From a checkpoint of a small masked image model.
Model: 13M parameters, 48-pixel images, encoder arch vit, encoder norm layernorm, encoder activation gelu_tanh, encoder moe top_k, encoder num experts 16, encoder patch size [6, 6], encoder layers 6, encoder width 320, decoder width 192, decoder layers 3.
Training: 7700 steps, batches of 256.
Data: trained on rendered roads seen from a driver's seat, with toy cars, trees and houses, 145000 training examples, 13.6 epochs.
Rows from block 3 of the encoder of a small masked image model, named by matrix and row number. Rows with one number within an expert belong to one neuron, the router's apart. Each number is 200 + 30 x the weight over its row's rms, rounded and kept within 0 to 999. All counts start at 0.
After each expert's rows are labels from the 100 images, of 14848, where the router gives the expert most weight on average: "lies over" is the class under the peak. Only what is clearly more common there than usual is listed. The data: rendered roads seen from a driver's seat, with toy cars, trees and houses.
# router: router (encoder.blocks.3.mlp.router.weight, 16x320, trained with AdamW), inputs 214-319
# up: expert up (encoder.blocks.3.mlp.up, 16x160x320), inputs 214-319
# down: expert down (encoder.blocks.3.mlp.down, 16x320x160, transposed), outputs 214-319

# expert 15
router.15,199,233,237,163,244,217,146,175,218,161,224,233,223,193,219,188,182,202,254,178,154,171,233,202,224,239,162,246,203,189,172,231,224,225,170,197,165,171,190,215,224,234,169,187,214,169,198,148,163,243,199,200,170,153,159,182,184,201,196,179,171,185,197,153,193,146,222,177,201,145,199,178,260,248,191,164,215,180,192,162,145,211,177,224,219,212,197,170,197,170,224,203,251,209,205,241,130,207,234,193,144,233,207,185,227,187
up.14,191,261,189,163,139,247,122,150,164,199,189,190,208,153,222,214,175,131,147,246,220,159,199,223,207,194,199,194,216,195,203,209,167,185,196,154,262,208,189,206,188,232,167,201,215,250,135,181,157,171,169,184,204,204,169,183,183,126,172,183,192,195,199,201,197,181,190,226,248,218,232,243,224,181,177,208,224,129,161,179,219,218,243,232,241,232,229,250,155,242,260,214,263,217,190,193,207,186,149,213,249,211,135,238,156,182
down.14,199,244,233,240,193,159,215,185,190,162,179,200,167,227,212,209,205,232,198,237,204,157,178,209,142,207,219,202,200,193,222,199,200,142,263,165,254,204,194,195,226,184,231,146,159,158,189,169,227,193,187,278,213,193,247,166,164,153,178,276,204,171,267,221,206,176,197,237,195,158,237,217,209,201,188,187,206,214,193,268,169,197,207,249,193,204,212,197,226,209,222,229,177,226,264,202,153,185,204,143,190,167,186,196,225,236
up.15,168,222,212,177,172,158,181,186,159,187,147,173,249,254,203,197,224,198,176,228,159,219,204,178,206,169,224,205,157,212,225,207,202,196,233,185,222,230,216,204,212,168,184,176,203,231,232,234,212,193,279,204,203,246,155,178,224,242,171,211,185,169,206,141,206,227,184,178,230,163,178,146,191,204,188,228,202,217,213,214,154,221,179,215,181,230,154,186,169,164,223,236,209,226,173,151,189,246,211,220,285,222,170,204,163,200
down.15,231,208,211,142,195,160,190,179,207,228,202,174,178,212,256,155,189,170,161,193,266,212,170,189,215,226,189,206,226,189,118,203,246,222,188,240,224,206,179,205,234,194,167,258,195,169,158,191,236,223,242,181,190,178,223,182,210,164,216,226,213,149,187,195,212,166,200,194,217,168,143,214,194,197,207,200,239,204,177,209,236,192,168,161,197,183,200,194,99,225,187,222,194,166,227,218,168,165,162,194,192,174,221,208,215,189
up.16,180,204,193,220,231,205,203,252,178,187,230,208,245,116,194,175,168,218,148,139,167,228,183,218,206,169,239,207,198,192,214,193,148,165,183,231,264,159,232,200,240,170,190,152,202,167,199,176,192,236,169,199,171,182,205,159,230,182,209,132,256,210,216,206,170,246,178,221,197,254,192,197,208,159,289,230,190,195,253,212,169,179,216,153,202,208,142,181,207,195,175,239,177,220,208,207,229,239,253,209,218,222,195,202,227,182
down.16,250,182,198,205,247,227,196,223,220,180,150,263,172,214,223,194,205,176,222,217,225,212,196,254,232,242,197,189,176,257,238,198,185,153,244,289,178,228,210,198,214,202,226,261,230,156,202,207,176,218,239,178,200,239,206,211,204,184,225,198,242,203,267,155,221,224,167,211,207,209,169,206,214,214,217,196,199,187,158,224,203,195,236,298,172,258,246,230,168,155,243,179,198,196,199,219,238,193,180,165,186,207,159,241,204,215
lies over: verge

# expert 4
router.4,151,177,173,181,254,240,161,200,223,238,195,262,232,156,212,193,254,175,157,201,182,186,192,173,203,229,177,207,217,205,190,210,228,207,176,201,281,201,204,225,239,180,223,184,248,204,162,237,175,198,213,220,198,263,190,216,207,179,243,190,181,204,173,177,173,206,222,226,202,173,222,169,257,244,217,193,239,200,259,192,171,178,247,160,190,204,219,221,219,181,206,218,172,234,206,189,168,183,192,224,232,161,189,224,220,187
up.14,176,212,177,228,166,197,241,171,196,176,215,208,176,179,180,175,240,199,193,245,193,223,195,214,165,251,164,183,153,210,248,216,163,183,169,203,201,139,214,186,123,208,210,241,217,179,238,219,246,220,208,191,216,189,197,180,182,178,188,173,246,200,205,249,189,202,202,216,261,167,198,202,207,247,167,159,206,256,242,203,187,199,192,206,215,200,187,131,197,218,242,210,223,169,210,162,201,211,197,195,235,167,151,247,253,209
down.14,191,186,267,190,233,186,187,226,182,223,184,213,212,195,207,148,226,180,204,187,207,171,206,155,206,222,130,185,237,224,144,181,260,164,195,195,229,196,249,199,224,205,183,189,179,179,228,199,210,224,167,135,185,198,178,178,228,170,194,236,191,146,235,240,194,188,192,207,219,207,174,140,206,234,234,185,179,221,201,228,214,215,126,132,215,164,229,209,172,186,222,212,181,147,181,220,208,186,182,193,177,222,177,199,218,206
up.15,177,206,151,211,207,146,214,250,194,226,204,170,170,228,159,193,236,251,243,204,232,211,157,211,185,221,238,200,202,174,241,161,214,209,153,214,204,238,211,187,225,248,165,222,156,174,192,211,197,238,210,191,196,232,157,209,255,192,185,169,212,242,189,185,229,209,205,205,223,207,164,183,211,215,173,182,163,220,201,228,258,216,228,250,227,265,226,177,253,160,209,121,165,218,189,226,156,213,196,195,235,213,186,204,209,215
down.15,175,208,194,234,207,190,191,154,218,232,244,212,210,183,237,149,240,168,187,186,197,227,165,137,200,193,187,203,209,211,211,244,131,155,218,201,164,225,227,183,214,221,222,188,208,211,186,187,258,206,187,195,164,220,211,211,195,178,238,162,212,166,167,235,197,232,150,242,216,181,249,160,226,227,224,182,267,182,223,161,229,172,143,173,164,175,192,219,148,219,183,185,163,143,212,213,217,129,219,218,228,198,240,215,177,134
up.16,231,226,197,220,236,215,176,242,212,183,159,216,215,204,203,191,219,198,213,159,236,233,234,176,181,160,166,213,189,201,210,206,137,179,203,213,222,254,149,152,204,197,178,187,215,180,226,253,201,222,224,164,166,145,184,208,195,215,194,165,196,235,127,234,207,192,197,265,207,174,244,197,153,232,258,212,164,203,175,236,148,162,218,228,235,183,165,259,200,233,191,220,209,237,199,163,234,231,261,241,256,195,182,153,230,200
down.16,215,187,228,191,209,228,206,193,186,204,152,212,215,152,208,184,177,210,197,190,184,198,203,226,252,203,218,212,174,187,215,175,205,172,153,179,154,173,217,199,152,211,136,210,217,151,197,232,221,206,224,226,158,185,238,143,180,264,161,141,200,190,184,230,199,188,191,194,191,200,174,216,175,202,198,233,248,199,186,276,182,187,196,180,232,227,216,141,198,230,219,199,186,175,189,166,221,186,202,214,266,212,225,207,193,202
lies over: road

# expert 7
router.7,177,152,216,239,182,212,177,205,185,208,244,258,198,177,196,200,190,208,170,245,193,196,184,217,193,172,221,207,159,198,171,256,166,152,174,233,178,263,199,228,186,207,265,187,176,198,156,190,209,219,224,184,242,263,212,215,226,262,167,212,274,166,230,199,182,218,205,210,200,230,230,225,186,162,260,217,186,210,164,209,223,175,225,136,204,184,231,160,157,178,182,206,160,201,176,186,192,142,183,203,180,171,168,224,202,179
up.0,169,231,260,243,263,205,165,225,190,211,170,216,165,208,168,167,174,205,170,253,215,188,193,256,217,195,169,197,208,138,205,194,141,229,169,157,229,165,189,194,306,204,188,176,213,212,202,195,187,178,215,183,193,236,175,143,216,198,191,183,185,176,192,214,211,209,212,231,162,231,179,251,248,225,232,141,184,151,237,225,239,210,192,188,189,189,189,196,216,165,169,235,168,208,136,164,186,155,165,195,196,227,195,250,137,178
down.0,189,125,241,174,174,205,219,168,212,162,214,145,205,212,226,207,251,248,205,201,186,127,194,164,177,178,181,217,183,236,136,190,160,149,233,212,218,206,191,209,222,191,163,208,161,182,184,186,208,233,201,227,211,221,183,205,258,183,208,217,180,187,235,229,215,222,194,175,204,173,196,210,214,184,265,164,256,261,187,137,227,200,202,204,228,238,234,180,224,224,191,250,168,180,163,215,228,186,194,221,195,287,261,186,243,160
up.1,218,186,240,203,245,257,211,183,244,235,188,149,123,241,163,207,214,212,159,166,176,198,163,201,188,243,178,174,193,202,207,197,223,239,244,175,186,186,231,166,263,253,243,242,207,229,178,203,196,206,167,192,182,195,163,183,213,224,179,200,182,178,183,154,213,249,223,183,210,171,219,177,200,214,165,178,159,166,149,186,123,189,151,206,231,172,215,201,186,209,203,195,176,205,198,196,147,177,160,190,150,146,173,171,195,215
down.1,216,169,168,176,182,190,186,220,198,247,169,219,167,246,208,164,241,178,176,216,173,181,202,188,166,217,208,194,228,208,205,201,222,169,221,218,193,156,243,218,206,171,185,178,187,203,219,168,204,213,199,148,192,242,263,239,206,212,260,215,174,218,188,144,242,220,203,188,184,203,170,182,163,219,162,161,184,202,168,171,168,220,206,152,216,184,183,178,251,186,146,188,193,170,168,196,289,175,204,246,191,187,244,207,244,204
up.2,240,210,185,186,183,183,207,206,205,208,149,178,193,183,219,255,209,249,198,194,279,225,203,196,184,220,213,186,152,172,203,225,227,161,193,210,163,213,212,216,243,199,285,117,233,187,194,221,184,216,140,195,182,166,219,189,185,220,204,155,235,228,165,208,218,160,160,157,244,233,142,215,184,183,182,224,154,221,168,150,177,186,193,242,224,218,209,217,195,264,218,223,206,184,210,135,237,263,222,217,161,232,204,201,181,219
down.2,217,213,181,211,153,178,268,216,199,251,198,204,172,215,182,194,227,215,222,164,248,247,141,198,226,182,232,209,256,171,213,172,197,197,229,163,177,164,211,200,210,175,209,232,199,204,209,224,207,175,240,188,210,146,197,202,221,223,212,166,217,224,210,236,187,221,160,160,236,200,142,168,186,232,175,208,234,199,190,236,209,192,151,206,180,201,150,192,203,195,198,201,167,164,170,245,227,218,182,172,186,160,249,215,190,235
lies over: verge

# expert 3
router.3,173,208,227,225,126,209,244,242,212,193,212,212,168,177,197,186,194,197,190,187,205,170,178,185,148,195,217,219,213,203,235,208,214,219,169,222,256,195,181,187,193,240,164,201,195,243,221,184,191,187,220,190,174,246,211,189,208,187,218,179,218,217,165,107,239,201,204,191,163,207,174,138,170,142,222,245,155,192,174,230,214,211,127,208,194,191,162,178,178,211,226,255,161,186,225,160,236,179,219,174,189,173,156,247,219,204
up.14,201,190,171,189,170,252,183,179,231,194,228,238,177,170,193,215,217,214,205,247,228,228,221,175,186,148,201,220,183,200,239,199,198,191,211,183,143,209,140,210,201,238,195,224,191,214,244,168,220,205,189,176,215,161,185,218,169,233,174,231,231,230,185,213,210,215,222,162,174,229,219,178,121,202,185,164,193,195,200,169,162,175,215,164,221,170,196,177,196,211,190,240,222,174,230,187,208,187,229,240,232,244,274,156,196,194
down.14,198,240,149,193,199,165,185,152,205,149,229,186,144,176,212,190,228,180,175,191,196,221,169,149,234,243,207,200,251,175,191,205,218,235,160,191,157,213,182,193,185,196,148,215,217,231,197,165,193,206,169,188,213,232,275,247,139,178,194,180,229,181,181,172,204,136,198,201,183,205,161,259,194,227,217,186,177,199,211,222,230,192,188,223,279,163,215,231,142,178,195,156,201,175,199,195,175,199,176,222,183,195,236,177,197,221
up.15,234,242,210,179,219,219,106,170,187,145,130,226,238,183,204,222,142,207,242,209,205,253,224,199,193,196,195,263,147,179,221,191,149,202,188,162,169,192,201,165,207,229,263,127,179,209,182,187,179,186,188,216,214,163,191,187,209,174,315,196,238,208,219,204,174,172,197,257,272,234,227,188,222,188,220,210,187,159,193,204,203,186,196,209,193,181,199,250,156,160,194,166,257,151,185,222,176,210,205,176,194,243,188,228,185,189
down.15,196,214,289,239,171,178,172,163,191,165,164,203,215,138,201,199,149,194,242,238,188,167,216,239,248,202,205,220,108,205,195,189,220,242,182,212,173,218,214,188,239,209,238,177,195,190,201,203,159,188,196,219,149,142,141,191,224,230,263,217,215,200,186,240,232,167,224,206,215,227,215,148,211,189,228,136,175,189,186,201,154,211,148,225,209,155,238,191,267,182,226,239,205,131,194,252,148,222,215,194,185,174,237,242,178,169
up.16,218,220,210,208,209,147,195,173,194,206,173,190,223,220,192,225,190,216,224,178,194,152,214,198,122,153,226,163,228,225,171,196,251,193,177,203,229,163,246,201,229,188,202,173,217,206,185,207,173,176,219,204,186,213,216,212,202,203,242,201,154,187,242,244,214,203,231,199,217,135,208,207,190,240,261,212,170,222,185,258,237,209,163,214,198,156,187,207,205,203,153,257,217,187,205,156,208,158,206,185,195,171,165,220,164,189
down.16,182,167,182,202,212,180,210,215,190,241,187,187,234,195,231,168,228,219,178,238,161,193,216,213,144,181,217,205,242,149,155,227,242,247,179,163,122,186,225,183,186,182,198,158,199,176,152,197,250,280,194,194,197,243,267,157,205,210,228,204,173,185,226,165,191,162,225,207,181,258,248,281,185,243,225,157,176,169,179,204,196,219,231,165,202,160,179,233,236,169,176,232,153,235,206,182,114,185,192,211,216,236,253,225,188,181
lies over: sky

# expert 14
router.14,173,226,186,165,238,192,171,188,188,172,241,208,213,149,234,185,205,134,219,148,197,172,233,182,191,244,173,184,194,196,212,176,207,196,191,161,206,162,203,242,207,200,153,177,197,176,225,216,196,222,172,174,193,161,206,215,191,147,240,203,160,198,213,203,158,192,178,156,226,161,236,163,221,243,236,203,278,186,212,181,140,220,169,235,190,198,177,177,227,173,166,186,211,235,208,207,178,237,239,185,189,254,256,217,158,166
up.0,201,190,259,192,223,200,240,230,217,195,136,220,221,137,207,184,187,206,206,167,226,209,213,166,161,94,234,218,157,167,171,205,204,200,196,225,250,277,198,168,201,171,184,194,180,178,182,210,192,158,207,191,172,223,218,189,213,205,229,167,224,234,192,243,208,180,222,159,162,188,206,166,178,192,246,190,213,222,176,262,173,147,207,169,224,168,263,193,190,211,114,204,209,225,157,222,184,201,234,138,278,177,213,193,201,203
down.0,225,170,184,217,168,205,222,173,183,232,268,171,205,230,240,219,182,194,215,188,181,196,165,147,115,192,205,188,235,192,189,187,222,182,216,193,181,201,196,194,147,199,274,192,217,198,170,223,203,170,206,175,172,182,217,186,170,244,206,185,218,179,250,189,199,218,196,196,229,161,218,232,204,201,200,225,173,203,201,177,166,186,213,172,183,214,186,209,171,276,167,190,245,202,171,174,190,238,140,237,205,230,222,185,218,251
up.1,230,199,186,156,178,226,254,251,203,205,220,206,158,190,182,212,246,251,187,170,213,199,171,196,149,173,185,205,245,241,194,194,187,173,238,185,239,211,179,182,214,169,247,227,193,217,174,246,224,225,186,232,175,202,145,206,231,222,173,179,239,225,208,221,191,187,159,264,177,234,214,217,163,253,209,248,189,179,170,176,205,192,186,181,211,192,121,193,229,209,226,183,228,209,246,234,201,248,203,209,218,249,178,240,221,238
down.1,190,156,176,228,204,222,262,184,171,200,146,149,186,199,237,199,211,194,203,171,218,173,225,265,172,162,226,247,205,198,196,195,216,228,224,251,199,190,199,185,204,189,205,206,221,236,202,204,175,152,173,206,216,150,220,204,216,216,210,179,217,188,187,226,211,167,178,149,199,162,168,199,248,187,200,206,181,219,173,184,213,203,212,235,161,212,224,224,162,242,202,179,156,210,139,185,199,185,259,171,182,260,195,206,169,270
up.2,207,163,190,127,213,205,239,240,203,207,209,232,194,205,208,175,179,208,191,248,156,159,195,150,229,193,231,235,169,219,165,229,194,205,198,179,199,186,167,188,187,225,179,170,205,211,197,244,247,205,145,191,216,211,186,220,183,198,149,183,258,229,152,227,199,198,181,184,124,155,180,221,203,226,237,221,206,202,248,174,197,180,238,230,178,222,225,197,251,192,255,180,216,200,255,209,263,185,207,245,178,191,170,196,147,178
down.2,221,186,173,149,169,222,190,175,205,174,194,243,228,142,221,164,231,230,229,213,249,125,194,282,240,241,198,216,174,233,222,173,215,229,173,182,235,198,198,207,175,168,193,219,238,233,212,204,216,194,233,198,222,181,255,248,230,188,223,213,193,209,228,216,178,210,222,234,267,184,231,197,183,210,217,185,231,229,207,189,243,212,168,186,206,209,177,183,182,194,232,203,255,222,235,156,135,175,266,193,203,183,223,208,161,198
lies over: sky

# expert 8
router.8,206,207,174,194,257,200,179,155,208,149,216,206,215,162,244,179,233,153,230,144,217,228,238,166,209,238,158,200,164,198,208,182,191,218,209,163,184,149,237,227,225,199,156,172,190,179,222,222,222,268,170,181,170,176,217,211,159,171,229,206,173,229,190,222,216,184,179,164,223,164,225,202,232,237,197,162,252,192,188,181,160,194,197,241,205,245,171,194,215,205,197,169,214,231,225,212,192,216,250,179,192,264,252,193,169,171
up.0,178,203,192,198,167,230,227,200,214,210,198,164,191,231,205,214,225,197,187,135,263,209,188,213,236,186,190,209,190,197,180,190,191,222,203,170,188,207,172,187,194,266,134,245,203,177,205,219,218,146,194,170,239,147,291,170,197,259,182,234,212,227,215,251,176,155,190,215,244,243,227,187,196,247,197,235,163,236,198,143,212,197,249,198,175,183,243,179,223,229,199,252,177,197,157,218,231,160,227,232,195,226,168,222,224,194
down.0,200,174,214,232,241,216,206,199,193,206,233,235,271,267,254,211,180,180,225,194,206,234,178,207,141,191,214,209,169,221,196,218,213,229,174,188,115,207,221,201,175,220,241,167,160,220,185,195,161,257,214,277,169,169,165,172,177,219,197,228,196,232,184,258,201,174,190,148,179,161,189,240,211,222,218,229,230,250,230,195,234,180,211,175,205,171,180,143,151,236,211,191,150,163,241,208,149,214,138,132,233,183,221,263,172,192
up.1,205,161,222,214,176,198,184,176,239,157,317,246,145,206,181,231,157,182,184,207,217,251,171,192,222,241,224,247,224,206,199,230,192,226,165,147,227,200,216,223,202,167,181,236,234,243,200,182,182,228,236,206,208,167,233,181,212,149,149,204,207,166,255,211,219,152,194,183,244,172,214,196,243,207,176,198,191,178,133,224,171,182,208,174,178,225,245,162,206,177,193,225,152,179,212,145,206,141,234,203,205,211,158,208,216,166
down.1,208,141,200,212,194,205,288,212,196,291,241,175,181,225,201,144,223,239,183,214,179,196,266,219,216,220,202,212,227,174,190,204,173,187,184,237,216,192,255,197,214,168,195,190,199,270,200,213,191,188,197,160,171,201,199,188,210,174,264,182,250,164,202,149,228,203,188,217,202,206,140,148,197,190,210,137,209,216,232,253,175,197,128,227,186,194,218,129,243,193,244,216,220,160,209,205,181,117,215,205,247,187,199,169,166,224
up.2,199,205,183,122,180,242,147,192,208,222,209,214,185,197,140,218,264,183,223,182,174,204,177,234,172,237,244,201,185,188,177,207,212,205,213,191,254,229,174,189,285,189,229,213,215,224,207,152,232,141,173,217,208,236,206,133,202,196,157,219,277,229,159,177,195,197,232,175,143,246,259,190,177,245,216,212,135,191,160,179,226,202,214,209,274,233,172,222,171,245,166,199,259,252,195,168,241,211,205,190,172,209,207,247,162,166
down.2,179,241,206,210,193,211,208,262,193,212,198,225,258,219,214,178,223,186,193,171,232,197,182,202,185,168,173,173,220,199,309,232,208,194,191,172,158,221,159,193,234,248,181,210,206,191,214,196,206,223,254,180,239,228,234,170,206,199,215,164,240,218,226,213,230,139,230,154,171,190,211,241,204,189,238,130,271,235,225,248,177,195,215,181,177,196,230,264,181,246,204,199,200,222,169,242,159,210,205,226,197,250,210,198,183,190
lies over: verge

# expert 2
router.2,198,232,125,207,144,226,227,198,186,214,220,180,231,216,227,190,202,186,227,160,211,214,197,187,222,182,257,203,149,200,186,209,193,192,264,172,146,230,216,231,249,162,150,190,190,157,201,206,269,214,146,218,152,208,217,241,183,229,256,140,239,234,256,186,185,240,188,195,188,286,180,206,192,230,212,263,223,214,157,156,198,202,183,219,212,177,165,196,140,199,234,176,219,158,245,207,147,236,222,169,197,206,210,207,218,261
up.0,246,169,151,186,257,214,224,177,178,233,260,211,170,231,209,207,229,223,165,174,148,201,198,148,231,217,199,268,230,260,203,220,194,233,195,199,194,143,207,204,158,147,176,180,220,211,173,172,224,185,164,181,226,196,188,212,185,149,168,183,177,225,206,206,250,181,195,213,206,208,181,194,197,249,182,193,187,162,180,183,255,208,232,170,213,229,205,165,196,194,172,241,207,237,216,192,242,233,208,190,203,200,221,194,217,222
down.0,178,231,206,172,170,221,179,166,209,190,134,189,144,216,196,249,216,243,184,211,221,247,212,176,264,178,200,209,168,193,209,200,205,118,191,261,191,195,251,198,220,184,207,232,193,176,167,207,203,229,222,139,231,215,171,161,207,201,283,194,256,243,233,215,120,265,188,221,216,234,196,161,186,192,142,157,204,228,214,198,295,197,203,209,276,205,230,217,169,208,195,154,232,206,201,197,198,197,190,243,197,206,229,207,224,207
up.1,222,219,156,200,218,248,165,199,187,229,178,123,254,151,249,228,207,175,209,172,225,232,206,243,185,231,229,209,198,176,211,227,211,198,186,153,180,224,207,237,217,138,181,213,175,191,189,183,202,210,214,215,244,191,237,203,202,224,238,200,168,210,186,188,183,177,196,205,264,204,246,197,176,187,202,229,207,215,161,153,211,158,208,225,231,194,222,209,188,181,233,163,174,235,192,192,240,226,251,168,197,204,219,196,212,165
down.1,212,228,235,200,186,193,181,169,214,193,207,218,163,202,193,247,225,206,229,191,220,192,222,225,233,258,212,176,176,183,218,182,134,219,217,254,252,194,201,196,200,164,212,142,182,226,246,211,170,186,154,226,275,185,232,174,181,232,209,203,218,176,188,215,222,175,220,157,164,141,157,117,172,225,180,242,212,258,218,136,168,183,231,194,236,165,224,177,169,244,155,158,196,148,213,166,165,249,214,244,217,205,189,205,201,222
up.2,210,185,209,217,245,224,223,167,225,214,160,154,192,151,177,202,182,230,153,194,186,184,155,162,230,202,217,216,135,154,201,210,216,233,178,219,184,211,211,165,206,216,226,213,263,263,249,199,223,140,190,173,209,166,224,205,201,186,261,211,211,199,159,215,177,240,194,200,180,198,224,180,212,223,229,210,153,175,154,196,208,201,204,197,252,134,268,211,197,176,236,220,183,244,228,242,249,214,240,218,209,195,250,161,195,179
down.2,197,176,204,179,141,186,200,195,198,191,280,236,214,214,196,151,170,212,143,207,161,220,202,114,184,144,241,203,199,207,270,245,219,196,199,170,241,212,159,200,217,174,199,202,252,201,171,209,204,224,184,243,207,234,239,191,223,246,186,184,201,214,188,185,186,201,216,208,160,236,192,191,181,235,217,220,175,161,246,188,215,208,189,158,154,233,217,134,199,219,143,214,153,159,224,214,202,164,170,186,187,216,173,235,174,248
lies over: sky

# expert 5
router.5,173,163,218,180,248,207,146,203,180,189,217,204,168,242,244,171,181,181,207,170,206,227,216,194,220,202,183,159,189,218,208,171,188,208,215,164,183,165,259,209,227,188,253,180,268,261,237,257,190,241,210,204,168,184,161,179,182,184,214,227,193,181,230,200,204,189,178,184,206,206,245,241,262,211,201,182,243,212,176,168,229,201,196,220,200,244,154,254,210,144,173,214,237,223,170,197,160,181,161,201,223,250,202,212,190,177
up.0,182,241,193,161,217,203,207,242,196,205,251,139,187,247,196,205,186,230,218,176,176,157,184,208,228,236,215,227,180,243,232,214,193,221,215,147,210,187,170,187,200,175,132,209,209,227,201,157,215,207,175,208,205,199,187,219,215,189,225,255,208,214,192,164,232,183,171,205,188,201,194,245,214,224,160,169,123,166,193,218,231,205,191,205,166,213,201,222,207,210,214,211,195,200,214,254,179,161,173,216,223,192,157,228,236,186
down.0,231,213,180,152,198,222,213,148,187,123,187,255,212,154,203,168,149,164,168,231,211,187,153,214,237,230,187,235,164,150,191,224,198,149,170,239,222,193,146,205,174,199,216,255,214,185,195,168,182,225,189,168,207,180,176,229,193,196,192,149,175,163,189,237,202,182,218,231,228,146,184,168,186,171,222,161,187,183,217,186,157,208,190,211,217,197,204,173,161,189,148,230,206,167,214,200,174,165,205,282,209,170,194,186,224,161
up.1,172,163,199,140,189,195,172,241,177,247,201,145,196,159,181,139,203,152,263,159,255,197,230,175,208,215,203,193,164,196,237,215,178,163,188,202,230,172,183,211,194,165,225,217,209,224,198,263,222,177,202,173,206,224,192,182,146,165,192,176,184,224,194,216,227,183,175,202,235,189,181,198,152,194,234,176,254,277,249,203,152,211,203,195,206,192,220,183,230,207,138,196,195,155,211,152,189,235,216,137,199,209,185,264,216,265
down.1,204,193,235,211,258,172,112,172,218,227,220,191,186,192,220,221,181,211,218,185,218,207,179,179,171,208,192,217,193,170,217,230,229,188,203,165,201,204,201,213,256,197,210,174,194,176,160,233,186,180,228,188,223,140,201,189,200,199,184,183,170,177,232,199,205,231,203,212,187,241,241,173,178,178,217,214,206,169,242,167,205,167,228,219,143,187,140,239,189,177,111,178,251,190,215,226,185,223,212,262,217,182,187,215,272,173
up.2,241,199,171,149,172,202,126,209,183,256,197,248,205,208,239,221,213,203,161,234,239,196,240,183,205,208,221,184,190,241,227,236,107,191,193,192,180,222,206,199,144,170,261,236,200,190,162,251,260,224,168,153,246,224,174,149,134,226,160,197,230,214,237,187,185,222,190,150,168,205,192,232,183,273,190,183,167,197,178,161,183,194,205,211,230,253,180,203,219,264,164,182,236,216,246,221,206,226,166,167,169,187,163,175,184,225
down.2,233,197,261,249,170,217,188,230,222,165,224,163,156,215,209,232,134,227,201,204,196,174,209,218,277,189,238,194,230,244,189,195,157,163,199,172,194,205,198,195,169,185,240,139,216,217,181,173,227,213,171,182,210,224,155,191,249,225,190,257,201,182,165,232,232,225,233,202,239,155,222,200,192,240,274,103,197,224,193,187,199,192,208,218,181,168,220,202,240,260,117,225,230,227,188,246,224,149,199,210,209,205,197,207,235,211
lies over: road